{"model": "autoregressive pixel model", "horizontal_flip": false, "width": 256, "hidden_act": "gelu", "fused_qkv": false, "parallel_block": false, "inner_norm": false, "positions": "sincos", "tie_word_embeddings": false, "optimizer": "muon", "nesterov": true, "orthogonalizer": "newton_schulz_5", "batch_size": 64, "lr_schedule": "cosine"}
Rows from block 4, named by matrix and row number. Rows with one number belong to one neuron. Each number is 500 + 40 x the weight over its row's rms, rounded and kept within 0 to 999. All counts start at 0. Numbers have three digits each. After the name is the row's rms in percent of the matrix's.
# fc1: MLP up (model.blocks.4.mlp.fc1.weight, 1024x256), inputs 128-255
# fc2: MLP down (model.blocks.4.mlp.fc2.weight, 256x1024, transposed), outputs 128-255
fc1.166 086:591550503511469554547412499505551541579557598566507466533496523465593439518534520533483520510536502488523536492500538514526505447490484401486465475519577509522520494497480548534563475570460514474501530397570514465487573455492449529452546507501448506491449535522497481467484471463458518513529507507431523534484443517480500431393530507523550535449498483428499492464562515490495468508572
fc2.166 089:431462493467433484450526537537479485569522492573527522546507427530506600572530480533452491518514431541475456463527491533496540510530516496475484461545467572480523574495559545490532469483518492525444469503590484490527552466501470575530508542488426557570496500505514491458477469458515528495483587425428566484455462462401553465527542486479473441498484477489544462531468532409476494520474
fc1.167 101:505482592487538505556535451487517494486494537495488452481500456453526594474496468491529492501423476502468420514459466564489487528513509490497516568528464533415591517495467481429467505554540503526551473453515441484463520504488477593575484476548557560509537481549495539515484578499518469512460504451490506485490449504526503518487524481457466460482507564514509521509461432594427479495523
fc2.167 091:459505521497557473514496520494471521435525487519458466437481466511459417529551476517592464529498517516520497615497454423564489526447515502522438527478498553493465497534564485518507501475546443475504515476525482503456425474565483505470494529433483477534513509467452543548508507497567506445538457513490565499448461480521489522506485483457528592470464481488457517505540573511497457470586
fc1.168 104:483514523451526479525487496461476540547526422508445483499429490444524535487491549494542536493552491513526385501461431545482447488495477487491470453460592523453422453522548418497521568448471509512467452464527522528512548424555488490511483507470498469469509519506479508531479431482595547474521503557476476491541490542539562527546556587543556511534485511428491485579454487526414510522446
fc2.168 102:476496489450499549513526545517493492540520480487457535520445534544539505489558477470528498465508515458451477520570478503537486534471524421439486512450500474546479479495508438525526452519571512569460511533479474490525474505460485547478515481489465518489535511462506511544526597522421479580491500493438499524479563492439399497427473543497437483472469500518472548386494485516460575543513
fc1.169 078:517530483535465483565472428566491508491445511578553539568502438512499489536442518512543472531542512551468461513532532556494517437531515523406469570522530531549484445484514468473583479552473484542525480457515488483482434495514573507476515518494467527499515461586442490456438514451473492442487584421445502450496447539546465490474351561499524481477528464528523570497467585474486521469503
fc2.169 079:485540491501522511501508613552470492486436445483535467534523543503537454490542472496532501505494468500440504474468468486534501543430480512526473513554575543596455540478457510454483543608571501570390400443486520567543526443447506524562413536523494538519487501497536451511488490474560494542527437433551456496510514457468486458564555479519436464513504507488541581534511488477473549496464
fc1.170 113:427480466480433484567492524463520528499475517511520493532550545496482573483470531569498570464427517464492544523505494468479528497502521504485605487479476535564526527462473536492456501445570469531415459509475472505484472491421482453497481423525442528548480536525505520591511443482454526491528497446449524399499462515465486572508511549562542473527629587504478474490517521582497465450497
fc2.170 104:512509543518502542451521505451443502519510530477579502504547555475507483511488488474472464487564570541462500534467456517428537503480453474503516538499482482488480511528493520503497481557457471499488490457463551459465452525531516522542487523492449478463438529443478514514521545431451468492537486477414496570495437466479546574539431489571545528480538431512514520447485492418486538468523
fc1.171 092:546514501497576476490470454516528471544497502521548393470627493504496444472530495548471548534525442512485532462448565508501532498486459512477473466486481480489477545520471507477512517457509534555497477546529500440490481512461526439485510493442452520611417505488512559504529424479534511553556511463528480466515468496583530455460482532549449521479513549457538492526517490444520515525551
fc2.171 089:478542495555488433479526529572533511420474518465506551517450518471502491587517528486535426584523423507565558506545462498441428520451525465476489499543582530506458512586495531530511525468497508446479552459482516504447531503535477522522510509536482532583521428519466421560552483489514534513435401559492453532500493469451520511488375493458513485482455486505485477482495507495459499524464
fc1.172 112:552532507474484496562488449464477559496534496480564444477540476480491526529471468472492514560451431462398513449511491561507538482470512482501538517525536535458453525412492484479555598522547495451516477483501508561511466501525496498542522494536527468482504501460589500451510477474435445494515521575520588499492492480518524540488423550467479401460489515497527506540465456496446507489489
fc2.172 109:464501468430516585466498569557522479472513493500478460518529533558489516468559456514480532440500492519481554434527482491550459532482537496466491577514474478474516525453524490509484407519467559539567496552514526528491476536504546545454586462537490449473565468494440502482445408512550512514412538455476399502495526483548461551480512519484463565599496491546575487517484513526473487526478
fc1.173 094:516519529518525553469527444482506381518472484510565568459557514492543470573509537450512534448586469492512514501520444530507576518462413489487535535516492467551525477501532528538562553499512518492551534549584445489422480468544569551554525475510438490552529519482522409517555473576520526472543515518465500476470591464511526501563558473493486533472461513551480485471430517526483445458465
fc2.173 086:573454534502449535522488526428509513440490470449473487561477530489505499531502469544432502531507508535511563502547577466483466511481506539526541513528516455487487555561482494443499447488482568511509456514513487520485461529509511473524516451493517459592561474560482483508513466556482483471511485528605559503510527513487521463473515388444445506514496528442537494536444489490531568482557
fc1.174 101:495490474556534487486542547548555472514555554441486493463463494520560577428506519479549486609472528522441493491525407502489483505555515541518531475472449500489511497484493475508547442571530547535426424490463451493529492503477562492505545468535554497492573529479523518524473391496546552539547462515529527471526439483506542473492480560453482437468473549487530481523559507419424433492525
fc2.174 096:552490539411440498520476525470463450463457460532443534551496440555467454484525590471511507435477522436473545533510458535496494495489513521452472557463460487453485574530532511494481484437465455519551515522517488517500563508411358446394512450595498423554514512494479496537490508527480429532386531542522465503501476488428450447485487495557506513495392448431483453471495531568528548456429
fc1.175 084:565484543534490467528517513540516493470465515483477579567546466455519498575467517367503506470514481504476560535562455510510490546484514518491516423519539513574519520514468547500439511480516436468534525426474580423573513498533501494545580463441450551442506493484522441570521519511522515533507491527532501449535530483518529546531485510553507493524525397486514497428467485491473494470427
fc2.175 081:488557489450521489533473510525530494489471540489549559523540514532489540549510469491484513487596515507514515471584505489465451540535648510512499472470488512527492530428507580478478557493484461539432502457501511448494556526496445507441552508496526598476526485452496482482433484532480468508528431450491531489571523500452441508536462465472530481531576550495491452485519489534531544422483
fc1.176 090:538510495559510513518507410513486409530472476507478535470513437585445508464547482489505535545467499499519520513501496444494410529463512526458551517545510552474493477462560407486497470570481472515501520427426510511485431419544534484512539461447406467505544560542532542539518457467541540488485524509516478472509468500467494508485499563518502536428510499455565488450511517438558447442481
fc2.176 090:425458491432497484476538518529451520573522535472499493464499495527538421488435506455452477569518490557588540506489440505474483550463553495483547511504469437505452501510415495447475521513491511529522446483455484496442446538529476480403493489477478472535536440557501539498429513427517514503483466514490581493573544453477486459499549512514478509499521518578548519491520439513587487496526
fc1.177 105:490541482552561533514553525486505529504441456458536440548570514509499541519522492501486530443447482556505462489567485466490546567512509495579512397420509495554532560571490501513502538478481503497506562484487504506466477489506437514537476479517492531522486537556463564606520499496463559445490558455545550454543440447540472464521482497462472536508490530437500559452538491471446474557593
fc2.177 094:493541525463472505459466509580508491552538538501553559474535429476491529509511445435574538557520516480468426501466528493525555490453527548445539492514474523459449442486471476403513534404452538465508556473471531489539505501510540520484553560492479527501489471534497536564563496377556502558466520462490468404503545509498475505504471475449505493515533448500472530485449533505462539498489
fc1.178 088:519530520466556525538511512525472513533482472579501535516491472478478494523428497487419482514464554452536529527550531500449528426442574454523454475404444542535503462458547499415553486500502463519505525540461501526496486517450505458521520428519519514483435524540502453507459495506517540498517477440485473545440474487442521447538556464577462480496588499486506532511570499500476476514420
fc2.178 095:451430516485425516483516447475556433517420516492526472480565523493447438473514523490540474477482492530481579506447523474483444604521520490531518545540554502506487513531478529554441507510513544490548498480499425514572475581539434526475515575438522515504573523446478452477513401468428552521533476490473538515464472510506440521540513469510508538531501496493594513514504525522588585496542
fc1.180 115:524548541457459520553535540491502481458534466436501493478506497537568534494493549462438520491470534513525458493512445510538529515498582509496509452471458546476514510475547551498505503480499468489520471556540462477508477479474497465496533488485450460488475492549493584500523499523528523544532450442504481504463449377477542487422470488486468492423480503525489526513527533460459530544517
fc2.180 122:608516498574454456461575480501471521512432522479589392478530451593473520410527490552573512503481461434548531531523494550515505454445523477482547445491546501512475390527474528551537544546566533468561543515553606481479558532488465473494536491524530452461539587514513510516473458495504477531458479464523597560534558505556484473462492474525480505536521456411488484453523472468536476504569
fc1.181 095:523469457552540477468556422566530441510550540543483504482528481503550583432527557497452496468505516460438542519457499502495505491459514486505477506549532447460431533468482448513544541500473523546547498546553481504511531505639555541454533525564530559489508529528501564537513524507498456463505474511440519486511520516427440513544464461399568449533598467552456458452515452481519535518455
fc2.181 099:522498518516428543406508510482466477484445440512411460557419475458513513508537463549480541491440472517526495505481494481509535540488549454548466486473516356483517514474455546501447506503566444506558591483515408489502442486515499482481515475536461478558543569474524450439534447520490511487450475415546508538471472456545446493504436399512539514434462474512405506494524463412448425522507
fc1.182 107:550480568538553543524485498497460467456477492529514456476463426531406510475462475415462561494524502473489480511526587482517484539482515448526506473468549475520377512529571544483500495450454514549548501505549443554545487511522566503479531464540488459519433463466499488529549539466509469548561496466494560514571552536432510472459475380608464471560497489442501492511548496518488522478529
fc2.182 104:525521451524444489546481565455502530592484558487432499513506507508496448551561510618527542479528484559552524565543522471507558510500493485484435592567519519515547528455514481508550516510496538445433489463474569501552500575530401554484511584547559502472534532479469446483484533555532520528458549509561490538526513545456489468567472562450507490476480495490477461485438539551505518557517
fc1.183 113:512533537493493570493533535476485609531494531499494416515476461472520521497506480550510590480553466526570535409452583506543407474542589443482476437466475443414511497542525471505465485438473456528549596465434491504423513490557466499518537477517471472458569537493491535485471476479510487473476534454458563516469527500459566576563449489548517471530511427563488548443501542473567486487497
fc2.183 127:463520552605555498530505482495463477528449518451474469462447469573505466503528535468526488533490494516502480547539425606516548469510558463538491483471496521424445441508516495488527503446476439526557473463552537435503497482512533531488484545521516449554528567479473543544537456490500468540451524551602447510443429511489578528503458457394520527543539524400535486515529484472467489443541
fc1.184 114:509540532544486501539496466536533582491515474600521524463482479472466475511544492441458518572513553521533475552515533518495480458517439483444515510483563464473440459485553441523515518483542421506463551465545478497567440452489508501500462484486494549566493565419513528417471522504506503533565530534504454499623470451475514464537471531492473543502505491586512519570491509479527458474580
fc2.184 116:420498495469570532490565516471563546458488481436486508553520483512485558534580493489472461460476563484548569560487557488462522520558456513512485523470463485557504490572448468519444532602514504444535490542501607563576491478559535427523458509493445534602506480455445550542504518431470535451486474463502539413528523511458531448502448507540523483482522460537502491470505521475423552524463
fc1.185 085:517544510437559520536516537527458479506495550422499542454448507494482559502539444499502525459442370485473491528566550549504509495500565419535497454482485576439521503497562427507515473588536409556418505571470540524537479468501410441571421518487572470467531473506497460466477541459479531560485524523472562499513495519489539505442526481526482447478503495479463535519462443456525490493484
fc2.185 074:572502528546480528479481532476480443499564478479478432469493430504538486524455495514503497480544546429500549518488485431474503499476553527487449478499505495501470510431466504479595550470506516465485429543452649508527550561473456509481467488562570503494539504455514508537455464609476519488506508496444543518499431508464497498561534487534578534508509510499513467540571445547459472485490
fc1.186 110:533410513598527490538529542506461533482491461471509500458459492485519513442437531453467493555479508428493437508563504523534434521493489509494496503451548445473485505481450466544559477471539556516546466446543475494521442469551523530424468568493540557458442460449510494511546467566548538457539520571546505514518475541462535523536435498566564526552483411502558584430511552493481513561450
fc2.186 096:520560535471486474490507549527526484443419552545510464533577502478493487559596482479545416442426505460489510585576561593574483590520536511501458482500460486469468561496507495539486550444586510665515515502519470458424446519512565535466449497509467560442477501496451485480460450507515532487491489522450525417488513501496479465479523476469534420521467484513451440518473487452507580466571
fc1.187 111:481506436453564493508568459463509518543502502505464494466519466509462538454513542502539476505480467459461483533523404488543520517504538535456561506462481492445568428534478528509517489450508478437525494520523536517479526477509511495497486510394471495579506520472483507497622557533522580549486513424482510407559531514492530508549499476576450481462478497490517460466552551546537499477476
fc2.187 095:584506549604462532470437531479447451453455466509519562546556504485474500558487492484505516448480480489463547500523446526490477514529440523515496553502502440460453597497462533395464523476505548461494507517450497517546483529520547569528495531557547468476522574517518481516498447499491538496499507509521495546456486480527525457459578462498468530516481528492530528498556522522524575546541
fc1.188 106:539495526551503541562459477485543483494468469455462530470463467541578563540546549491549487477483498547523529475534439500526518534502465551458552437438490526518590496553496514476569483497452472486513437456453484455512439492503550505516481490463472503483565520532551513444462542490544463583489488558445502470569477588488467473448433477464502539436524453548537536553533437482514405522566
fc2.188 093:466475512482405493486516619513393402548453457463508565484538492551508514509525497499447507465505464528412514486558556500501530548499503492519505457455489521567485526491509581505544464500622462545494522534489479508475469569516495505549487566506565492515472570394525445555526528525514512478510507506531503495427480408482520504445522529530464482517516486490528538480451462531476544498490
fc1.189 099:493488523475462546547490522497505476516513504532506494489501539481547521500494522577523502474536452569503515431577523483577499504556489560498550470478465560461549536431569489467495472498523459496491494513451592493543540464492442439538548552459466496515409556555497553465564485511543441537454463476481484463516512490492517509510545492548539528555501532496434562527436502527488535567459
fc2.189 091:490517480539584515479477570498523398462498538527496515527488468453495530416474469509485547558455546448541519522533574568529481457500466565470510471493484473434517525479439560475527468549529468511533511502524533486527546493497551472503518434442511455535560473455533480520566565484490501507514488466502608543538543493477500466501499471547496436511443564458475533500566487495464541499530
fc1.190 106:502562442466557482493494526509507554409497522453504439491504494468429419481530483468565519509458541454481422507543499581535458541523461543475446499520454492498534483524519481492464496549570556557472525588522555485441412593500523419455535455590523496536497514552414511525490394450484559464498543512563507481560497492497532429422500463523537557466489525481472531539555481569487521458522
fc2.190 101:504532513495474443473490541438428461513506529520495606468492518468437531517514554517431505512490505472533560538507488539412573512403473485571482542513574490468504457486558454563471515583551494535516565514476539461477517511487532479437513468423470513506498431432543505418452578475454505575519525458476513460446473472451495521495519498588474477478537532535537506502442469505527523470441
fc1.191 087:576511525536462536419524508548482546506416553486523441511549403461563507481531528490439564439531477478538540584420538462573594531469505560476561461473503495480518515536537508526494485505503478578507489424515547495552483458522480508510523434516486572553457467554548452549567546521414583526531572526522455503509497518521477437449534565542491461528409476461452517501491530463471534505492
fc2.191 084:456508507567460460429500504426375532490560463507473549486471439524479500453540485497430553520517520434546450475543471478433529545540537462501541462465478442495506474530410504518499457536458469480521493469475494463531473491545421451498537542513474549510507479538493496537476578543390489514455558492545490561517471544489493462523529516541463479464523611517493473557518532500451491473590
fc1.192 097:481423527480497542463570483525554468545492486443504466528512498535513552554537469475435483528448505559457467501468473538477515574505506481520532444491497501542344559552510478527485466485572530487457407481457489479522518529467617527543573423603569499509462524439533508498519505520507479441567592488501500521516475457490523448503467532517538523493431483550482491482469468507508447496558
fc2.192 091:499422558482503511462561492558534467469522508527503528503450542524504411443408516487488478476511460461519513539616498479472472486463500546474535470524490420439548430555461520534519499495517490534557544501519491493510461504446483488496465480571507470444414428491491498544482457524479544478475436547468564400431535516424402524510479477390521476543466471489510550458489514512451465521477
fc1.193 085:492522534452523507483531471517482441491486479475542558485602479404552535511480471520518489474497436565607460500535500543474485506427580422498499509483419520531545560442538420438465521534453533535498541526481514573577466536475460464507525448486499505494372513466501582498422439512482508549456423487496419493557455374469524490496487531526546469489479485529504500472491568459521575411539
fc2.193 082:476553524541481550507419480478478513514498592576500511448519521535495594440448446516520516468521563454411609500466499584467441523427504531559506504527553472559479485541516458487501481487503447517512545468442457472493460589599583497480550482472503462474483509460539452553479504564505503495476493565455394556542495499517488479494440520429430529517473533478491539431469540472503536498544
fc1.194 091:454532450562477537498502550469535521493504493457523492481530522439505459504463450496501554489575406484521504518573445527541471537542489483499504563484563488486560561482544502421529602572511553509455477545525555487435514482531518467471549559463537504526571559491440452547461539437494516591503593480493538467529513485428536530513522523511561489468479485495467544506458529447533509512476
fc2.194 088:530464493547452444481470506485459437494517517550420490492484570437434528492443460548462472545513450477540511465573459501547521479467509532463536469393518587565532510406570529531454460596536467538496562461560469507506499497540566528544494426527507487551499580545540534456488525530501533504480478485497491505425470533481499483503580482454475493538541478486511457493533535599532596554512
fc1.195 080:493496456406511488506554497473481520524533457501576434469545505557468524490483418513482449511542540505464475512533539540506545493483485568509518494503574503483442484547509580484468416501541531587567564557436466418454461498548501470440478487480438470567409469495491488569435530479501497477572522524511538489491451492421476524473492480515487539495496525434499532427501490522488495502579
fc2.195 072:426530514512555464492449440458544493478544505488467515536526503399420415450484516448517480474503549456470522479487459446507460469466466491621427525473477477508526470475534494521550545464556483507506445532513511583489482493453479497547491540450505553453507539512488446498470510484476450438479415470446505459491480491498448532443472532571565540513502455575504518625470456477458480473470
fc1.196 095:487374506528453514492559462436492494520568541500503463452526451488540527496520436460476564526467512499536542473484508498548453557516480491505501539457539504489454446525511514508520501481666540524528527533443519471520563525521483439467531537480443503542516473540475512498481484552471510490505543465513567563508482450471506558512522472456522527500567459490422527488533518496480541540494
fc2.196 093:549538444463503436479483509493528547495392518548451493460514502481468535505475490528517480479529474502436472500466522579553496504542392437477517465493463577558566456504436555492508473481512487464467502475491567450584501519471493452531500503513490507506484495517459392492557542548407469553524469530498577539472522525497504499585532515553551489551514427499505447503571467491600512491465
fc1.197 090:495554561547466522494506439490515501485495502486439502489503505524505460478513530508526543406529483543565552466523461562541548521556523381485494492569431446476479519514512529493432519487485446494476478464509518430461535452466438485469596480480481431431495552463503472541479508531557440531498493471499488499532489527483520464442499550509519414487480469452446531518464530467482527441524
fc2.197 082:549569583470520465487461514525537535523460485519479480546464470459415493455556483510487465532529523496496509503557566491519490465478515546495506465429497501451512481509436487504527530505521554503453444511465569587514479505472533539546468494498530447445433563441470483516509455563455520463500483466543498523473486505566460504577499427508431493516545532470399490477502530609418535505587
fc1.198 091:544482539555453427481519572566533524491457487539496514470491453434508455496520546455549506494555485485547496418469524530551460538500490474420460499521504505447521486488503523557548487493555478570534512595442506569493458515529486525499518540528474554563530470526488488533567523486545523547450529472484464462566557447503514478565458441533533500526536423533526464517438477486440493508489
fc2.198 084:534501480547483519539463534550537479467495519477570484586495456523458499493440505457565493493511502502443526595561503510436441465457513547420532565449516487526429477523485525478508533583514491530421456457574533444429569484568590517537475577488419550528507476534496531462547500506460575496501467567438510481524453475494496420552444544478424504516482475578512524453563427501454523487458
fc1.199 101:443507512546490495505508509527508499512550482505557559522542484501491558536443491491575453470477560520428500537515541540476520485453514509497517500483516496502422532507618443575552520486488541440572475503460439476464482533450519502493515493444572554544506507418469512496517496498512519536548453461463502440560474578505562552501545574531464536490457528492415470493487487487490468451439
fc2.199 096:521471477551555505504445478478411478484485541483443496458518528480541491525502509530516446463527510494488467518504499517449496535535458458512563515445500535528515479519527433487438587505493453486520471535413452480531468395514530492509495487532568414448539459439475460446580523514455492485429496505411537464542488472447499535530473510448575476472405538472533438417466547485507435496490
fc1.200 095:541504483474525517442573552505449585510566502505511497487536510551537477562571544482464437534503527514557506528495392473533463501485437502489618482506530550503479482463550501441530476506576491510554478514486486558508506456490554460459519475523470543469502488491479503460474515517512513533505524558544575443524588460503488436523516496557485534500501530475534475555491494449502575531505
fc2.200 105:523522497542468449553531467545497452581387434512558515506481483459461490563457488515459486533477500501458548506483502521484500497557440517485494571534550554388462536455493482493449622483506504436512528550451425487527498512530499476559486491533478547475487505455467473521521526497427554487466515481483526591538463480520426532503497457495497499480416412548570484488539485507483446538495
fc1.201 103:510502489457554498490512501518486482497487550520542506486440551463566475479498484448453563409504464526425455506538546512479492507543508492489497491489462538470519580460457492469498438555468472506495556522514502489476503492521451498381432438476514512506503482406483427454527531451526517419507570481531538452499447557448471526508428461477553568543487435548537529502508504514489469440492
fc2.201 099:497549517505425511501502481549569512497499459413420476513480493512472548527500477565544465533521503539540512545469506530516563427407439499524491591488504546472469530459521525533498515454543464453500544497508528480474473512430497486500566495464569546494482482457535533547468465530525456440441502578502602496502521494542527499427515434452459461502547543483466527490529474550502494509498
fc1.202 124:518496468515514433410539544475528519475436485544520510502452445531586413496466483520477491430497461522519540502472478514453489520423536472496471465527469566522564550504442597532563562473537441492473518545440507447501492499568519501503496497473509453499602460562417523493442538497467523455530520502442506496481503463497510428487455494496413561471542483532565504473515507561471540474479
fc2.202 131:456537486521520462502447478481482495570364500518545516536489525452474504470470508483455497543508535558506494533485492508513521562477457492530528573562535521518479515458506434506539453589416453510477504526546452527452474525501519467526498517547456440535447455526507466507437497474519534448414557566547523446465487462453498497505525514488518497484483473452483473528548478535477462509550
fc1.204 108:468570464554474564516520508530475522511494574479544535481478489525496484460575479451533474532518515539540458503576489482524479500515485459490497514541431461507529444528523546533417562532494445558525529546546501430481524475493460472490574484470523551473441441428490596534432473534540405541526493602540480518534486486450545508449453505515547529451528486521452575495477506435514486559468
fc2.204 107:511539565432446521550496453500532492518535496517484496477481488548532530532485546500527467504481463504470478522488465483548505539504508530535537521518417513521482437500467490498464530509531475508514474599528531502520562549560516491540482581438413485442484566459427504522475491525504554497510555468463492444566551513537495508450538475476530496466515514526563514455455466569525440535494
fc1.205 107:530458473545517542464433530423510465508516495464473447541484506458536543530494548460483504491518491508529528498474481556495531462494470472433496493465442493429493581519506444399539531478442493463588536488448459522562493468491541437463453499535546492476430563457471528535520505426486474477525541521398527506481483476446457523448476477526537551507470490463531479520534556575500536523497
fc2.205 104:532463464529553504576522592521504499547501511454502518559513507483454467556535494455482520522571410537549469491531551482555473522503549552460502496475517507506538551434458475521521424540504399496523546540476455552430555494486511470466514535467467501518534504567512464546523547517471522518586453483482547542519463428506538506440486440519469552532521468516528580499583511469476499491507
fc1.206 095:468440546450544455586507578498459529499451446490451500538480522476492502493551509497501485496472534518496479504551501535521550506495467492526451476422511542562495537546474491552549475468449543566509520453548477470496422488513483492461580446538509520484459543511534580537427463548449486525499581542501527565568466541545520479470602443528473458481471468465431490527481461478449481502534
fc2.206 087:478486488510496573499588595527560455482489447534490542506575510453505448510547553543552484474479503499488512530453501505533546491524525579557519480524489496504486508534521548580450553462509484494499546511559532471479567600427469462465501480528518497477495518423465458521566459547537517490498554560483464479494494490478494479435541617462586481548441469520572482523501556503439449565535
fc1.207 097:493470471456553509515537496494529525482532590468500527512485534538527557496570491476489429537412508519500534483572535491490545483492512494437506521538556524543507454544472507568538471537520478465468426495427455530535442545495438484551511489430565403600441500415473525544447510488527517472521492490444546441494490572416511547442537528531533497601514498493503469445511481514508512455472
fc2.207 099:504443509480536511451554470551525491519558542524498418516433514502461439556481503429510584505532489438514403521528537493557476464558531502506469472493460493441424431494525509448491557446505458500523533556471497459502449481488451482559529544547476507505532540466540470481514506576498499519463437415462529488433575463506519500428502457513536500542411486460488463533482492479483502463543
fc1.208 092:548551465567500516483541472519504508442477552452484474533516522521495532507488492527508454574514491484381430499491483451492512511497481547439521517429546529462564490549498522542498471509557549495531455577487508480548452476518578464464505445506493554444462537480526472483504462555487539486478510541572482534458527496495490513501498474424551490516489524539479516464523468464392463445443
fc2.208 091:480509442503508447507545490439470502440535454498541492528476481603492445507537516549510592485494497525490550588490466466449491568510516515530442520554524513537418498501567503531537479516493463552456499525493493533491565599456397486455493533498471543507513460570503516531496516441517493465526518476506487509506504452518483512511540538529523546498544583526562509471435444458525463465523
fc1.210 078:454470462475488580561456508553580503501531491551523494546491473520509497541434447519448527495540490546513554432430454528568399475482515388566480494483501457372543537521487491530489562467539493502541473496486500505523556540601425424546500451509450515490444417427496511477481447502506480507496400478425554483522533487475477524502516516452517495515529506599500498495530476566471525441507
fc2.210 076:533456544547568543494536522558439466522533521456462479516513577457507449538398469486513491496457486556544529478390427431542503534507488487534496514473475525446519527480531480451487550567512485493456523589498593520498568522457530498496508556492445530523515416510397432508520556521571553499502452479462462496538496524579468484483511505481531518490462517529531554495489490521524558452521
fc1.211 111:480481494512497554482527484451471484561417494466534512544551521537460504452505484513472438494461531413497463550521525493479500484517553463494462539448524498506465495532498516518486433494463479495447478495558548485428458526488428525488557459492494464473548470502538473469490504477526490524483537578530528476532526588465498490486505487544499496584526502504547489496522614490454580470498
fc2.211 107:661532426574432425497468462475494458402515525490536504519457536520503546542479504504465531461502472515566507442458440533570456428510482607483522519473489474491520541451549462554565565504487553486494514465479528524576491478577554525540532496537482498498469576421574560503502497530506498550508474480551468524534461541534469472517544495467424477483480477409488512456465507495507530494478
fc1.212 099:501477512558451508497472413547512534490485553554479629557468585476536559482563488547451488540460493538509539496540566572484550521429507466489499480502580516576448499486453447532497475421505443510500473519592547513577503483603498499464498593431471526540532493408520534503493452465526456519593478504482501525516466484467539534495449546483514478475504477500482441480541506467488470547510
fc2.212 087:572537535510542458472545548437513539472454544429529502564476462440528541519510526472410423507523504458456536534511493474475570541543479539500428528574572478437565542493539508499460427553507455483549502462542499447567482476565532497518503555481486488619452501523534521505500513483455495505510562491468494479507485469500513415489506505513477440505545571495491633516495475566471560461594
fc1.213 091:534505495564559446527502439490460472520477592542542527424459483503559531417545547469505592409507531479539553533467564477517549566444492463495529515531476448460566480526564495532472517527508546473485533478539516450486479508505517513454491495533464522589535442466476604477510534512445474584468540565469520529499461448475577446475508498475467472480485427492468498534493537497493511517499
fc2.213 093:436519462478453512534506496477565448544482525504492441493503545542504463472500528504499593475523507506446467449577436517504492549508509482479538483445485418546469445594482482447545479447458471464484503528514560528470509515513541477502520614566469503491524551549451523441492535455391475502470554548585455461515484465476466447476570480486557620534482514482521439481536538472516523493563
fc1.214 101:518524488469516500481491579541463540508494544559508494423467545508584505490545454507488540528435453444528516528439541444447524467541478446455530473538478583514518442514513502513543506525443449577537455430442475501567506435456510471443481495440496576513542493440483497450480520524506409548523522443491459535538468513534513540488454522445419492491519504497502513488464475502452497599475
fc2.214 098:498512490517546475529493522438547543483501521458548504539511502511415503501582566538463455536567461458579508452493511488477446507433504516501542501439548510499566500497539514491495487509543461518446570545563447571487530517565423525509495455511494518561484483509518439462431499445513480527508519475445513571422494526489480457525461486586469520557535509446505493549540470524482510470505
fc1.215 102:491520580454500417487527493419498456523487418492508546520514486449510508411466544458442442523512432472499476519493373488510544483474515471521497545415534503438527434538540451472556575467493516479512525418474527476538474506488500458479495521445540579527485451502563525463492506484555477465511484577445499554484451493532508485523461517543471466509514518520441535512473439556515479537437
fc2.215 121:506436482516543440501503530531464500560451532453479488482498508473401574486566516529442437528511545443470532552517501431518559522472548488452578491428487509592481504527426443463513455555477458530462521488478472514490533515503531504543483503503479482515473488448506507514557521564552507449512496521398522520525458521426483528513502427480368463549539515469449522496531437493519430480452
fc1.216 106:480534577459548548530486501485497523435513521605438518545495534479553527509517488475524547489540429505553497456491506541529457501496568489515518478472529591498533504514477506484498489519510509507508520412464516476521491468486463508473574478503533488511555488489465520520560468486449486472486508543516541457539442449453519511472484487493452463539492512488463406500573560502584504477560
fc2.216 112:505580493552458510549423431533484483528565500481450522510535523539492473492488524473476607525494529474512424460550483546491470515609527484459469523479504520506426454445522472500475564555545506466492465572542556629509525577421487511509507475523520428484478460593542495504451476472463444441529454486487516496509518544499510485577485497511455540567500499513532526526532452521519544544487
fc1.217 093:566571617456498470510463471420381494506537490488499508519480466529438536506552554554499556571486496540468550474579506544547455544482444515532468486465408582487487506542495523570502454530456479551501485472500462492484391518565560514517510519474486448444523499517506493497534487502524551483530508551455546543532425543435507521527525545471483516512488492492437471533437519446492469481486
fc2.217 084:494482461466467495475431442539531526512479484515415523470517526520566510595476472491460495494522437586480525474542511482400542482470500527517551549526640442539463526444508503520444466591449475453512437520494550478517475515503490510482486444565525496548446499559473463466522486517464476482487516527537424494494495430514512498458531555565442510521526455506509580547481419470513480496499
fc1.218 114:528516507502474521488507483599506451413481425469582481521477534566417416520503488490448467459460474434490526508488472529572487454447519522499476529478554504428492505501512455553535441446471471448471470471531523495537498548529400454469437473457425440529445456530463545544485536507510510567463484505486538522512490487471421530460560592529471462468466487525560436486488532495487486571503
fc2.218 118:484458415526476453443434505534534491508495439485421495455517385527524532464423505466527492532504481480523501500525511515522427564554524529430502485444488509519571474506480509482467511481515511551520454574547537488475534493403471474554539485510514549558611518543456491510495586531491561479494479573534425402498468537520515493521478413450433515476550523477485503474465491558479468472535
fc1.219 105:456492515512524470493523503516528635452467476531541494508480475418459485523482501519532568448503542432481556481449480556452506462483483459497442474521490484458574546521535462527539553462479478472558493503490518413484541564463488507462470531454560473572581565520473502540480516476493573624520537456516515497547478501450510479562495539474503424483464498542463491481488502503500388524456
fc2.219 101:556497503521564555544447588509594420557520419532515438495446497511528544497505557482511380477561535497518486484545502464527469527483515485421489528494523505493463503441500486486479487520465485498490417501491499476472429503490533535479579523437469577495524531428477474540492588490525489481540552486514501562500557510519473456553469426601503454479509541479499452451508526540503541571496
fc1.220 117:554475529442489502451497545543475523520451499533546556473515472517587473500507484510490489482539505537482534522527561493479541521502541507529529528572469536487459471535531436469558407416562508531469562470478566519540527535536475468614456476539466556559448558533566450476532526546465415567424542461473560460497504459575467513485546499527477481492493520463527530515478472525452514555501
fc2.220 112:425521525528524511557528488474512524484494529558537516532494445451635474479476461501490510485503477485495485539569469494504510494532449494517580515421482491503460465492514508492545501540485504529491474511510515482506520464474507485436585493559555491518490476488450514563420528471530493518436411433491572547486518564469451441484438503521461497486499487532473489439521504602548486503455